Weights of a small sound classifier.
Model: 4.3M parameters, waveform 16khz input, arch transformer, norm layernorm, activation geglu, moe soft, num experts 16, width 192.
Training: soap at rate 0.0017, 6600 steps, batches of 64, held-out accuracy 96%.
Data: trained on Morse code for random letters and digits, with fading, noise and interfering tones, 26041 training examples, 16.2 epochs.
Rows from block 5, named by matrix and row number. Each number is 200 + 20 x the weight over its row's rms, rounded and kept within 0 to 999. All counts start at 0. After the name is the row's rms in percent of the matrix's.
# k: attention key (model.blocks.5.attn.k.weight, 96x192), inputs 96-191
k.22,103,212,234,224,202,200,196,187,196,161,198,200,225,190,230,192,210,176,215,206,224,198,198,191,221,165,217,184,201,225,163,200,205,208,193,202,210,172,222,216,206,210,221,208,204,194,216,210,163,216,177,209,193,177,146,184,202,169,171,198,203,242,169,217,136,177,189,170,177,186,213,234,212,188,197,176,194,229,191,197,208,242,177,222,224,197,200,221,198,188,185,186,183,211,214,232,197
k.23,089,220,205,186,208,196,211,208,171,191,207,171,222,219,190,206,169,178,135,204,194,208,205,208,204,239,198,204,180,181,194,194,192,200,220,214,197,160,221,207,201,184,202,222,202,206,167,218,211,213,223,241,195,254,220,209,218,230,224,209,193,194,213,200,215,208,218,208,200,211,191,198,212,234,218,202,200,151,213,191,193,184,166,194,140,210,205,204,163,203,214,181,208,220,201,211,171
k.24,090,205,173,158,176,176,218,184,196,232,166,188,202,199,195,200,194,218,210,180,179,193,193,201,205,226,173,212,195,162,210,161,174,186,180,234,222,203,257,187,224,216,222,193,236,206,191,194,185,189,219,175,217,219,235,210,183,196,228,189,204,172,190,217,182,196,177,199,187,234,230,176,208,155,202,187,191,201,195,195,171,188,186,190,240,227,183,175,210,206,214,177,221,200,176,192,207
k.25,075,166,219,169,184,207,188,183,200,181,215,170,183,238,214,194,190,174,222,184,189,181,190,218,204,185,229,196,206,195,174,168,193,222,208,164,181,195,205,188,206,199,192,256,214,215,162,201,208,217,190,255,177,195,190,202,211,207,183,200,186,201,219,224,203,205,209,142,162,231,186,175,189,196,188,207,220,253,204,210,189,179,217,235,203,206,212,207,225,206,186,234,222,184,208,200,215
k.26,095,184,190,194,171,201,230,184,240,182,188,172,181,216,179,201,187,236,208,220,193,189,197,201,194,204,190,203,209,172,174,204,188,190,217,196,216,216,169,200,166,208,212,184,162,212,195,200,196,212,166,222,213,192,184,169,163,228,211,196,185,177,212,190,210,208,215,233,229,234,184,187,171,192,196,198,174,173,239,200,184,206,222,197,204,270,203,163,197,207,215,204,175,184,231,163,216
k.27,092,211,202,191,150,196,212,221,201,227,193,240,191,194,166,184,175,223,178,194,191,186,196,219,198,213,210,187,177,200,227,216,160,186,205,211,174,188,181,193,222,202,187,194,210,169,236,186,196,233,189,173,218,176,203,216,198,202,222,223,198,196,188,198,205,203,193,196,221,189,189,181,221,235,172,169,181,178,239,205,205,223,201,161,211,178,238,202,191,199,196,183,224,208,172,242,186
k.28,087,218,189,177,197,177,204,187,229,171,194,211,219,223,184,199,187,183,209,212,193,179,188,222,181,235,215,196,197,186,206,164,182,209,222,205,187,225,227,211,176,201,211,190,203,174,174,206,197,200,171,190,209,194,174,158,209,201,218,198,233,187,226,203,218,202,209,214,210,162,184,196,194,176,170,195,192,209,240,196,202,168,208,206,210,162,229,215,166,220,182,213,174,195,203,186,241
k.29,091,182,196,214,185,208,197,184,215,188,182,190,236,211,210,216,192,233,188,226,186,199,191,230,208,213,202,217,202,220,201,220,215,206,210,199,217,221,172,192,206,188,195,183,214,212,216,222,179,208,218,161,197,191,221,210,146,190,202,196,216,201,190,148,195,223,202,195,215,202,216,205,204,203,186,199,150,202,233,228,195,212,223,243,231,217,164,184,181,216,214,191,240,225,178,166,176
k.30,090,212,236,194,192,207,208,180,213,164,181,185,233,204,213,186,215,166,213,228,227,187,195,219,150,235,191,207,206,213,216,188,209,185,165,194,200,165,219,184,197,162,183,180,203,198,188,198,199,191,220,187,202,191,212,187,207,193,208,210,234,153,201,186,183,188,190,216,196,201,186,194,191,202,193,225,194,201,192,190,177,177,222,214,180,175,199,223,203,208,180,177,165,184,218,207,203
k.31,081,193,206,180,152,180,183,220,202,204,163,209,192,174,227,203,220,202,192,244,188,179,228,183,185,200,223,220,209,205,234,195,217,179,235,202,239,211,217,207,192,207,205,210,189,209,217,194,202,208,225,194,171,208,202,219,192,200,221,214,178,211,185,192,201,214,202,209,207,239,184,216,195,184,184,183,191,168,232,193,217,209,201,176,181,183,196,220,227,201,241,164,193,195,187,183,178
k.32,116,163,163,201,213,197,206,240,189,204,156,218,206,184,170,223,192,198,211,207,174,197,219,179,191,220,211,213,184,205,216,181,202,201,216,186,191,203,191,219,172,215,216,209,153,212,165,227,156,175,201,171,198,205,204,209,187,189,174,200,197,195,173,172,203,173,240,205,206,202,231,160,194,169,236,181,177,208,207,211,202,206,213,208,219,222,195,184,182,206,210,212,227,255,180,210,221
k.33,130,175,207,214,169,192,175,199,224,230,191,191,222,204,195,209,192,207,225,213,207,158,210,216,202,187,209,197,229,220,204,194,218,193,214,182,188,233,202,195,236,197,213,212,228,200,193,195,199,248,204,180,188,207,186,229,186,168,220,205,159,220,237,194,208,220,202,182,182,168,191,230,242,182,184,235,172,196,205,201,184,244,229,217,178,216,209,198,182,196,197,180,171,185,196,221,189
k.34,133,181,176,234,177,215,172,197,179,229,206,208,222,184,203,210,166,217,210,227,196,179,217,204,213,156,206,196,184,211,189,217,225,190,198,164,172,191,193,192,208,207,215,220,206,210,204,219,165,191,206,204,207,196,192,217,204,168,179,225,171,229,212,187,193,208,204,151,207,178,226,194,254,219,181,196,189,228,199,208,216,230,204,234,205,225,178,233,162,221,218,182,181,207,178,225,178
k.35,117,242,180,195,210,197,221,216,224,174,215,169,173,217,192,184,210,193,200,204,187,195,189,208,216,236,195,223,216,206,214,186,211,181,202,200,217,185,224,176,187,215,180,188,220,212,204,149,223,196,178,207,226,186,200,181,214,230,244,202,195,169,202,219,187,204,164,219,193,193,199,205,168,200,180,162,208,195,190,188,198,173,212,225,198,196,220,184,203,202,231,184,200,207,229,177,207
k.36,099,193,210,141,199,206,181,213,210,184,192,175,191,209,170,198,207,205,212,169,210,204,197,222,207,233,217,225,241,202,199,218,185,237,222,205,218,207,223,148,213,174,204,200,225,188,215,207,218,198,182,208,202,233,203,197,218,214,186,158,184,184,206,210,209,197,205,222,195,218,177,216,215,229,221,192,221,154,170,239,165,210,228,216,174,197,203,202,187,171,198,225,190,187,210,183,214
k.37,089,218,192,164,215,203,222,172,204,210,175,197,208,232,207,213,178,209,233,198,193,203,198,216,164,208,234,225,218,219,193,188,222,226,213,210,221,223,230,204,225,214,201,207,195,185,210,187,225,208,142,242,200,222,219,198,219,229,169,188,206,203,207,214,214,187,220,211,205,199,182,178,182,206,210,196,201,216,173,188,193,207,227,201,180,216,213,208,203,191,205,178,206,223,208,210,211
k.38,122,197,190,170,192,225,199,224,200,232,152,178,183,177,167,207,211,188,198,216,196,204,183,176,195,200,211,210,190,177,195,217,150,197,201,204,215,227,195,176,214,190,176,178,203,173,219,191,207,173,205,174,181,238,207,220,175,238,193,208,220,190,199,182,222,216,187,212,212,212,177,208,177,200,174,200,221,180,191,213,156,183,204,166,177,215,236,201,220,178,213,186,177,176,174,196,238
k.39,099,156,197,206,217,202,195,212,208,214,213,200,214,202,192,174,200,225,181,200,192,189,229,203,209,201,228,183,210,208,203,209,188,179,196,195,204,224,201,175,201,184,217,252,203,198,171,208,204,202,227,193,239,182,210,212,213,207,211,182,209,210,199,210,215,235,200,201,218,252,203,160,199,218,184,190,198,209,203,222,210,207,187,204,187,177,197,199,206,191,206,212,225,193,155,198,192
k.40,096,193,177,197,194,223,227,204,194,180,169,204,214,180,198,214,216,194,192,214,209,213,188,161,183,204,177,195,221,212,214,173,198,199,227,187,222,187,189,211,175,184,211,212,212,200,193,235,203,186,177,199,179,240,167,218,209,206,191,251,206,199,168,210,187,165,231,196,155,182,229,213,197,202,182,198,193,229,176,199,235,198,198,201,219,237,184,195,191,184,181,198,205,202,208,197,184
k.41,086,226,201,225,200,182,218,187,178,157,216,208,189,176,218,205,195,228,160,190,179,189,214,172,196,186,211,178,204,174,232,203,235,219,198,237,195,188,175,235,201,224,185,219,193,224,193,186,199,216,178,227,219,167,200,186,190,215,196,207,220,204,193,222,166,232,220,164,175,203,192,210,213,192,181,168,181,223,200,207,215,189,204,205,200,166,193,218,192,213,216,220,197,179,197,169,199
k.42,090,201,210,213,182,186,212,191,187,209,133,179,212,193,201,182,202,224,199,186,168,218,180,169,202,178,187,165,227,210,182,200,233,217,186,184,188,198,224,204,222,187,207,202,187,202,227,200,201,189,219,226,191,218,173,195,205,169,175,209,214,240,192,173,208,155,206,221,215,207,216,205,228,189,234,231,173,179,218,234,203,226,220,204,219,207,201,183,218,181,176,195,200,203,183,199,182
k.43,075,209,203,212,198,224,190,176,204,198,189,219,185,177,187,238,190,198,178,188,185,186,190,189,152,199,192,187,201,189,225,203,221,195,203,208,205,208,204,191,209,209,160,236,160,218,209,189,181,176,214,169,228,202,180,182,237,213,198,204,200,205,208,184,211,216,188,217,216,195,205,208,181,231,239,191,164,201,207,231,183,175,205,190,184,204,185,207,154,216,220,199,244,241,194,247,223
k.44,092,219,194,176,216,189,180,216,197,181,225,184,207,214,203,196,213,207,214,218,180,222,208,195,175,188,199,185,234,215,224,217,235,205,201,182,208,214,248,166,211,222,205,202,211,190,205,206,220,188,183,209,147,220,190,199,217,193,187,185,253,206,205,237,223,192,159,196,190,188,191,201,218,203,178,198,175,209,212,208,177,187,200,207,184,218,222,211,216,174,203,183,164,159,178,222,195
k.45,091,217,187,223,152,209,194,203,205,206,201,186,220,211,211,205,172,180,218,211,209,199,232,255,215,222,181,197,212,212,187,202,198,180,204,188,201,175,166,208,194,207,199,215,204,178,211,187,197,199,185,225,189,161,213,174,208,201,164,148,200,199,159,190,180,200,177,209,174,191,248,190,222,182,191,207,172,200,199,172,202,268,208,234,198,228,210,176,168,230,175,183,196,198,190,224,192
k.46,090,210,197,205,220,195,214,216,214,163,152,226,167,152,201,170,170,170,192,205,172,208,191,179,201,188,221,211,229,210,222,178,216,226,217,253,236,183,230,223,195,225,218,193,182,221,204,237,215,197,192,189,196,211,198,202,201,246,162,194,212,191,186,220,190,165,193,147,193,195,193,236,175,184,228,192,211,200,187,211,194,207,206,184,231,201,217,227,172,209,213,219,193,186,223,193,200
k.47,090,231,215,209,233,257,215,170,205,191,192,206,179,188,162,170,241,193,204,164,215,215,188,217,213,174,182,187,198,210,200,156,200,199,179,208,184,196,223,205,174,208,199,227,164,195,211,208,202,205,219,222,221,195,194,180,205,196,208,167,169,195,205,206,216,210,191,212,192,216,204,204,204,179,207,207,208,195,190,187,188,192,200,206,204,164,224,183,219,178,201,193,180,171,227,165,148
k.48,131,217,205,193,204,200,209,188,234,184,176,175,196,223,185,169,214,181,222,169,210,229,182,218,192,234,225,217,192,203,170,191,197,225,202,183,184,193,217,188,205,165,168,179,210,186,230,159,251,201,206,200,197,203,207,160,191,251,233,194,214,168,197,189,210,207,201,233,205,207,174,235,187,219,194,168,216,149,205,203,200,177,235,185,177,212,230,185,222,191,201,200,177,178,233,172,199
k.49,109,192,189,223,182,206,170,169,188,193,190,220,192,156,219,212,183,206,175,201,188,139,199,188,200,178,179,194,191,222,192,201,190,161,211,204,210,186,193,222,167,207,234,218,188,203,193,233,154,179,200,216,210,209,224,189,211,191,174,195,203,214,186,204,169,184,214,207,196,227,228,166,222,191,207,188,177,223,202,182,245,228,201,207,241,199,180,211,197,230,211,192,220,240,169,230,209
k.50,095,176,162,213,191,194,199,178,213,247,212,205,218,206,170,189,201,182,226,202,199,226,198,203,219,202,242,195,214,190,192,209,163,226,162,214,206,228,187,185,191,186,178,179,216,175,224,221,194,156,209,174,169,187,212,190,152,185,195,198,200,206,228,185,184,209,187,229,201,170,218,204,218,220,142,226,177,189,243,221,209,217,246,200,187,226,193,214,194,217,181,171,181,170,192,212,190
k.51,121,222,188,258,186,195,183,195,167,220,200,202,205,165,234,218,187,215,170,181,183,176,182,186,198,151,189,195,179,186,193,209,223,190,211,216,179,181,180,217,183,236,220,214,184,233,208,231,163,203,226,175,207,229,208,213,213,186,176,210,165,231,196,185,165,196,225,184,199,177,213,163,208,207,230,202,193,236,204,210,227,218,181,204,213,183,165,212,171,225,223,186,204,229,164,195,198
k.52,096,205,212,214,188,180,206,212,172,190,184,222,223,233,203,224,190,186,193,195,217,210,225,189,216,177,190,202,222,201,185,189,222,190,195,182,193,222,223,171,180,209,227,219,193,214,222,205,171,185,221,192,186,180,194,199,169,178,170,179,183,227,226,119,172,206,201,197,209,209,219,212,187,204,196,208,172,218,194,205,244,229,245,220,220,213,159,217,199,198,208,199,177,220,179,195,184
k.53,108,206,211,173,194,194,226,204,208,183,194,215,187,167,204,219,169,187,166,196,185,200,232,203,176,228,189,222,226,161,210,187,219,202,238,231,199,203,201,219,222,192,218,195,174,189,187,208,191,209,213,198,221,190,191,204,210,236,187,168,231,186,176,243,206,198,223,234,188,195,214,186,192,193,211,186,173,180,201,220,186,183,175,216,215,203,207,199,176,224,197,224,191,211,206,183,205
k.54,100,204,240,194,197,211,201,232,208,202,167,182,189,189,205,193,222,199,194,205,208,224,203,197,153,221,189,219,192,178,243,186,211,219,230,201,209,252,194,194,183,199,215,221,185,202,211,229,208,199,225,170,199,222,170,196,200,214,182,209,188,170,203,200,210,191,176,257,212,238,205,185,181,174,234,183,166,203,164,243,193,225,180,171,209,180,182,194,208,197,219,203,240,195,162,193,253
k.55,097,187,186,191,211,170,234,198,195,215,173,213,231,214,167,232,198,195,177,231,161,202,248,209,216,215,190,203,174,220,204,193,178,195,191,194,163,175,205,223,190,191,196,201,196,164,189,234,181,184,196,188,195,189,222,175,224,204,171,230,145,208,195,200,198,210,195,216,243,203,214,195,182,179,200,190,185,211,217,187,190,235,171,187,205,207,207,196,180,214,209,218,208,220,192,190,196
k.56,092,200,200,185,227,175,167,211,188,183,247,216,193,188,208,182,206,236,188,198,209,168,198,222,199,175,220,215,205,194,205,196,192,204,210,203,205,221,226,215,223,202,223,223,193,207,171,201,223,209,219,155,252,211,202,175,220,186,199,210,215,191,214,187,218,186,182,138,210,203,194,189,180,232,213,203,205,222,151,205,188,200,188,153,184,201,196,210,193,182,182,185,225,196,178,215,206
k.57,089,190,197,224,224,162,214,203,190,199,194,188,215,177,197,217,146,221,169,194,190,206,215,222,201,180,198,196,203,174,203,162,199,171,243,206,205,184,220,187,220,221,213,222,213,181,178,201,195,193,173,168,231,210,202,241,238,199,186,216,225,197,220,158,180,207,204,180,217,171,210,198,204,223,181,189,191,204,244,209,172,183,206,204,207,208,206,219,178,203,244,230,226,230,175,175,213
k.58,085,206,200,196,180,221,184,189,208,180,190,210,204,193,196,183,195,195,188,229,188,208,202,200,151,190,200,193,199,201,227,143,183,201,194,190,202,156,241,198,173,178,221,196,215,234,198,212,197,192,179,206,140,214,240,201,236,177,193,215,195,169,176,192,208,189,226,219,217,202,184,209,188,203,233,218,188,182,197,193,190,173,194,197,188,211,195,162,225,175,237,224,209,166,220,195,222
k.59,083,178,222,207,211,168,190,206,170,191,194,205,214,143,215,210,181,218,169,211,182,173,197,199,214,179,196,220,205,227,213,182,196,197,215,189,181,231,182,183,202,253,238,242,197,206,183,216,188,218,217,199,172,207,178,226,217,178,200,202,218,221,164,219,175,186,184,157,178,196,226,225,209,203,204,225,155,213,231,196,228,241,209,195,194,197,192,199,213,174,205,159,234,201,196,159,211
k.60,077,199,206,222,177,197,230,194,186,218,204,199,220,184,164,237,190,204,179,198,200,179,194,179,210,206,199,183,213,163,228,240,184,179,216,188,238,206,210,212,179,189,211,227,192,220,197,220,196,221,212,207,218,197,185,220,199,213,222,233,215,172,177,211,162,226,218,201,232,208,232,182,147,218,182,174,195,172,200,229,193,204,181,208,200,181,217,180,209,237,218,207,230,199,208,188,194
k.61,105,185,220,179,206,185,200,193,198,169,182,199,211,181,173,199,199,192,192,231,172,220,198,216,186,239,211,240,224,206,212,174,174,222,223,242,242,208,191,205,224,190,194,178,188,235,186,185,212,192,194,233,203,212,205,184,206,230,211,196,184,156,193,184,213,203,213,228,171,209,188,213,200,185,222,220,206,171,200,178,209,183,207,182,191,201,218,173,233,160,188,225,180,180,209,193,214
k.62,092,205,215,198,189,199,187,199,207,195,187,206,219,229,171,209,229,184,197,205,186,196,191,173,210,247,230,204,212,186,196,214,172,214,204,184,208,223,187,186,264,200,188,162,199,181,200,200,204,183,202,203,201,197,187,218,196,215,232,194,167,187,183,196,195,202,198,202,220,206,178,205,193,225,191,217,192,196,183,178,180,185,214,198,159,200,224,188,245,179,188,208,190,171,221,228,201
k.63,083,221,211,167,233,218,221,186,192,205,207,196,199,192,189,201,208,199,184,183,203,195,185,234,185,232,236,202,219,205,199,214,170,185,193,226,195,196,269,164,170,177,196,198,199,179,208,198,243,189,163,221,170,184,207,174,231,249,177,186,216,215,217,188,175,190,185,189,183,204,194,237,192,164,201,188,217,218,233,223,199,187,207,184,217,199,203,171,211,198,209,176,185,177,199,186,225
k.64,137,195,178,203,160,225,230,218,219,201,162,199,175,197,193,247,196,185,194,219,193,182,208,180,174,213,197,239,201,154,244,191,203,187,221,210,220,208,186,222,214,218,203,172,190,211,242,221,188,168,199,185,177,203,212,194,204,232,206,206,195,216,175,190,205,169,222,210,217,219,211,179,175,224,208,229,187,196,201,238,204,179,201,199,220,215,196,210,195,213,242,207,217,199,212,165,232
k.65,093,206,211,207,206,176,215,163,181,208,226,205,199,197,205,171,194,223,214,171,202,188,210,188,203,206,211,186,167,218,170,248,187,171,183,163,191,211,191,199,194,204,197,197,199,206,175,166,221,200,214,219,227,182,245,199,182,143,206,212,160,239,208,203,195,187,184,177,195,214,222,185,221,196,219,228,202,216,178,190,230,212,203,208,195,206,169,207,201,187,185,204,187,209,218,223,172
k.66,133,220,199,175,161,206,224,236,225,214,180,195,184,198,174,199,195,191,186,192,184,191,190,193,174,235,198,221,199,195,194,196,182,187,216,203,223,204,199,193,236,199,192,161,170,190,237,192,200,170,182,203,198,172,218,165,198,245,217,190,187,171,187,208,206,183,219,228,210,209,206,184,173,181,184,182,207,190,229,201,183,170,190,209,222,231,215,209,200,190,200,223,201,190,221,174,210
k.67,102,208,215,227,224,211,189,208,210,195,188,215,163,187,197,192,193,220,166,192,161,199,207,181,189,202,216,198,190,203,224,205,221,198,207,233,219,205,237,226,179,237,228,193,190,201,196,198,206,206,175,180,210,221,231,219,225,208,197,222,228,197,161,216,208,179,232,200,198,224,209,203,155,190,217,203,210,215,193,211,198,185,184,192,222,176,203,227,190,207,235,217,229,200,199,198,229
k.68,121,188,217,219,197,170,170,199,151,186,225,219,216,176,218,188,183,207,191,199,235,203,185,217,199,183,192,216,211,245,174,198,204,220,196,203,197,221,232,180,188,186,214,218,229,200,188,196,196,209,199,211,192,227,221,227,223,176,176,187,231,236,241,228,184,197,185,164,195,184,198,231,230,188,207,197,213,214,228,201,180,216,192,183,181,193,232,201,199,192,185,191,166,211,172,197,183
k.69,089,213,203,161,216,199,207,192,166,189,203,188,215,184,206,209,180,213,231,201,175,199,187,207,219,192,202,197,212,233,165,208,235,221,199,203,184,222,178,170,225,192,189,197,215,206,243,206,218,188,191,164,128,212,173,245,202,215,194,206,196,191,265,182,226,211,195,191,217,192,182,202,216,229,176,226,223,199,173,213,201,229,172,194,185,226,200,209,214,204,189,186,203,235,197,219,195
k.70,110,193,211,186,214,215,239,227,211,180,183,207,203,189,170,197,204,215,174,179,165,215,183,192,166,222,207,219,227,173,220,203,193,200,212,215,206,203,199,212,230,190,183,198,193,200,237,213,182,175,178,171,236,223,180,189,213,246,212,187,184,183,185,209,219,183,184,239,217,215,189,175,164,165,180,197,191,193,210,252,216,176,187,201,195,213,198,201,190,225,229,200,214,214,217,177,238
k.71,077,209,219,217,171,207,184,168,186,218,200,225,252,193,207,212,179,199,168,168,237,180,214,209,181,193,201,202,162,160,186,217,165,201,199,185,161,204,198,187,211,198,187,167,194,179,203,178,202,182,222,180,193,222,183,177,200,205,248,199,202,199,234,199,204,191,185,202,202,190,181,169,205,200,224,159,194,187,185,159,209,232,205,220,223,161,197,200,198,205,212,202,191,204,183,202,199
k.72,084,199,189,201,203,182,168,188,174,203,230,170,180,220,182,166,204,190,205,150,219,197,188,223,221,196,203,219,220,215,196,200,169,201,181,183,212,221,254,179,208,182,199,220,201,208,197,185,175,205,227,193,190,167,183,184,209,219,204,177,196,185,213,202,188,218,190,193,194,193,199,229,201,178,206,184,183,185,204,180,208,176,181,208,190,225,184,211,203,204,174,206,206,183,213,225,189
k.73,091,210,207,195,180,221,234,178,215,163,183,216,225,202,209,171,196,167,239,180,200,180,190,211,181,216,212,205,169,171,204,226,212,186,165,203,164,192,187,209,196,231,192,172,197,181,227,195,211,204,179,214,202,167,215,197,239,201,211,228,222,151,213,217,192,197,211,194,186,196,180,190,199,208,246,234,243,203,212,198,194,212,226,203,178,210,209,196,212,191,183,249,194,206,215,162,205
k.74,091,163,226,198,226,187,199,196,170,184,217,240,222,205,220,200,212,207,190,213,213,203,168,232,209,175,241,177,205,226,206,214,207,223,211,155,180,217,201,203,176,204,223,214,174,198,194,208,209,190,223,219,154,193,183,212,245,194,209,207,200,223,206,200,210,212,198,190,193,166,192,224,226,206,209,225,202,201,184,178,197,215,182,168,192,183,185,220,197,200,183,214,195,194,222,232,152
k.75,102,214,212,166,209,210,160,195,212,214,171,184,217,163,206,167,232,232,205,206,210,172,189,208,198,210,216,194,220,165,210,191,206,221,226,192,212,234,203,219,211,189,200,193,195,203,178,170,225,214,207,209,210,183,184,212,199,181,213,192,196,174,218,186,202,197,177,153,213,154,168,245,214,221,212,183,217,188,203,175,193,191,201,199,180,219,215,177,208,183,188,186,196,186,189,191,196
k.76,086,190,190,226,197,190,214,225,208,237,222,216,221,243,202,173,214,197,204,200,220,185,215,194,220,211,214,216,192,220,203,207,194,198,174,213,181,195,209,175,176,181,199,226,243,181,169,179,202,182,183,228,229,190,207,227,205,198,198,181,205,236,228,234,179,251,197,210,247,228,224,191,220,221,154,192,176,185,181,209,206,220,208,204,186,162,191,193,203,189,174,176,177,182,182,209,211
k.77,079,236,196,218,200,207,196,195,218,207,191,167,196,184,193,214,201,199,189,202,190,210,197,185,193,220,200,187,201,209,224,176,209,191,218,223,193,228,185,218,179,221,192,213,187,251,249,200,182,203,184,172,211,179,188,172,191,174,223,215,222,180,200,221,188,234,185,166,212,215,242,210,222,222,217,192,196,196,176,210,230,202,181,187,202,204,186,189,196,196,197,202,253,208,204,191,176
k.78,090,217,212,189,195,181,202,192,170,180,202,218,210,202,231,195,214,193,200,197,237,186,198,170,210,172,193,199,205,226,198,180,214,185,201,231,192,189,199,218,225,208,202,217,209,195,173,217,204,212,193,215,207,192,184,176,192,178,152,213,196,247,236,194,144,227,197,175,201,173,189,198,259,196,186,197,188,175,166,190,206,228,177,203,192,200,183,207,223,237,189,196,188,202,180,221,175
k.79,075,182,223,186,212,197,171,205,205,173,228,230,218,206,203,166,215,207,248,208,194,244,214,214,198,216,187,178,228,194,203,213,202,208,218,220,210,149,202,189,179,192,210,210,238,169,193,195,203,217,188,218,167,229,177,183,208,216,176,168,209,239,199,198,218,201,185,195,177,217,162,192,202,217,201,209,217,240,178,206,223,167,219,210,171,217,197,212,167,190,202,215,216,179,215,198,201
k.80,134,195,229,184,194,200,161,197,208,183,197,205,207,197,232,179,203,167,170,190,220,214,183,218,205,207,218,203,229,210,160,185,217,250,218,182,232,210,196,195,191,168,224,189,211,218,193,167,224,219,214,211,204,238,195,169,208,199,192,208,205,177,216,207,202,189,181,165,194,182,158,223,235,224,221,198,185,154,226,188,188,173,207,178,155,185,229,210,227,160,189,207,190,186,197,209,203
k.81,146,198,185,162,193,165,201,211,205,209,200,184,229,208,199,196,212,207,214,209,210,169,230,251,223,225,206,180,198,226,191,220,162,208,205,211,199,201,197,176,223,187,174,204,228,176,192,171,244,193,188,214,186,208,199,204,200,185,216,206,182,195,210,189,241,208,180,208,192,197,172,195,232,195,191,221,213,178,208,207,178,238,229,182,183,174,220,167,210,188,187,201,171,168,205,209,202
k.82,098,170,217,225,202,198,213,206,207,187,215,287,227,161,212,204,201,196,146,231,212,213,194,187,174,190,187,211,215,185,199,200,205,178,224,210,192,212,198,220,165,224,227,199,182,164,170,185,179,209,193,167,210,218,201,170,198,187,164,215,219,204,186,248,188,182,181,201,197,200,213,176,204,199,206,170,192,229,188,201,191,202,185,215,203,206,193,238,189,214,229,177,197,180,189,203,214
k.83,089,196,175,207,209,222,195,183,160,222,211,228,231,173,236,186,175,204,195,209,211,173,195,214,210,179,219,189,211,223,169,240,215,207,231,203,197,196,156,211,208,208,216,212,193,210,193,217,193,223,192,204,210,184,175,205,198,194,192,169,171,211,196,181,190,205,208,170,208,178,234,196,219,163,226,185,164,217,212,186,212,230,189,209,195,212,202,210,211,208,211,175,183,194,205,231,163
k.84,092,203,247,215,238,228,188,176,221,162,190,172,208,195,200,199,244,177,218,153,229,223,160,236,203,190,225,184,223,229,165,174,227,214,202,188,185,207,181,173,182,160,211,218,212,229,206,199,218,232,200,214,192,226,165,194,206,224,213,207,199,203,180,229,227,209,199,201,183,166,215,190,213,211,232,207,209,191,212,212,156,202,219,210,227,199,194,169,202,184,201,200,182,195,219,202,184
k.85,096,218,222,214,177,199,194,231,168,229,229,212,181,198,190,198,198,217,216,200,178,194,183,176,163,179,206,178,201,185,197,187,182,218,209,187,200,193,143,213,191,229,218,189,196,183,205,197,205,175,204,189,218,197,175,200,206,211,196,224,215,178,189,178,220,156,217,204,225,209,216,176,155,182,194,185,246,212,188,195,221,197,193,182,225,193,216,222,209,208,230,210,191,207,195,175,215
k.86,112,193,208,235,224,198,190,189,186,205,214,217,231,214,233,224,202,230,221,183,244,188,211,218,210,189,189,196,216,225,183,197,190,203,194,182,193,211,195,201,186,176,225,243,192,210,193,202,200,232,222,194,208,223,200,218,185,160,199,203,224,244,212,198,185,229,183,182,180,174,195,206,208,183,196,235,186,185,205,203,216,206,215,197,167,223,158,212,176,197,198,175,190,189,161,253,179
k.87,092,194,178,172,178,210,224,209,239,195,169,193,188,192,157,206,228,189,195,178,213,210,194,210,189,202,207,216,209,166,233,189,174,213,167,227,207,204,183,168,242,193,164,169,225,207,230,195,182,183,232,194,219,163,225,204,194,238,221,205,189,181,237,188,185,209,189,216,158,192,180,189,220,201,178,204,195,181,214,208,186,219,220,218,204,229,202,192,218,210,188,186,208,216,192,203,220
k.88,096,140,208,222,176,181,188,239,183,195,180,179,222,152,186,209,181,197,193,208,179,176,208,196,229,178,213,208,210,175,180,186,201,183,214,221,188,212,188,200,211,182,195,197,189,228,213,230,159,223,221,172,220,181,182,196,188,189,182,207,169,177,191,190,163,203,213,186,190,171,203,184,221,200,175,185,176,195,219,224,213,203,194,224,207,196,196,214,170,213,251,191,221,225,170,181,195
k.89,092,186,194,188,200,205,179,230,173,222,193,232,265,200,172,201,195,229,169,152,189,228,232,189,226,201,238,157,206,200,203,207,208,204,209,170,196,170,208,199,206,176,217,219,198,225,184,201,200,250,235,180,206,220,204,209,186,213,171,194,206,207,211,200,187,210,210,166,175,166,178,204,212,196,191,199,213,215,189,222,227,233,207,174,200,199,161,213,208,158,178,188,219,205,208,224,194
k.90,096,213,198,205,204,190,179,178,196,174,194,193,199,221,214,196,231,183,210,155,247,196,212,192,192,204,161,188,200,240,164,211,184,234,176,181,205,202,213,190,197,182,194,210,232,204,208,180,190,240,221,216,212,190,195,175,221,199,175,169,201,206,197,191,170,224,191,181,198,177,155,222,242,171,216,236,210,208,190,196,186,185,219,198,168,196,183,152,207,179,172,190,178,196,207,207,190
k.91,089,190,219,169,213,205,201,173,160,189,206,216,193,194,176,177,207,224,196,204,151,222,204,190,213,199,200,204,181,216,208,184,177,222,190,245,227,183,257,194,214,206,218,167,180,219,198,193,209,177,190,222,199,178,226,176,254,228,215,218,201,186,201,199,184,229,200,203,198,192,194,208,190,166,187,183,179,189,163,166,200,196,217,222,204,225,187,204,192,248,207,223,195,218,210,197,191
k.92,083,210,186,244,218,185,210,227,217,207,223,185,208,227,188,179,203,241,202,192,193,195,201,215,222,223,190,164,174,202,206,161,226,186,196,203,192,174,199,182,200,217,213,225,160,194,174,199,195,205,215,193,213,208,231,156,170,201,201,224,213,186,225,205,227,221,197,225,230,194,195,230,200,204,167,207,206,221,206,189,247,196,210,219,194,181,189,176,151,196,174,200,220,210,196,207,203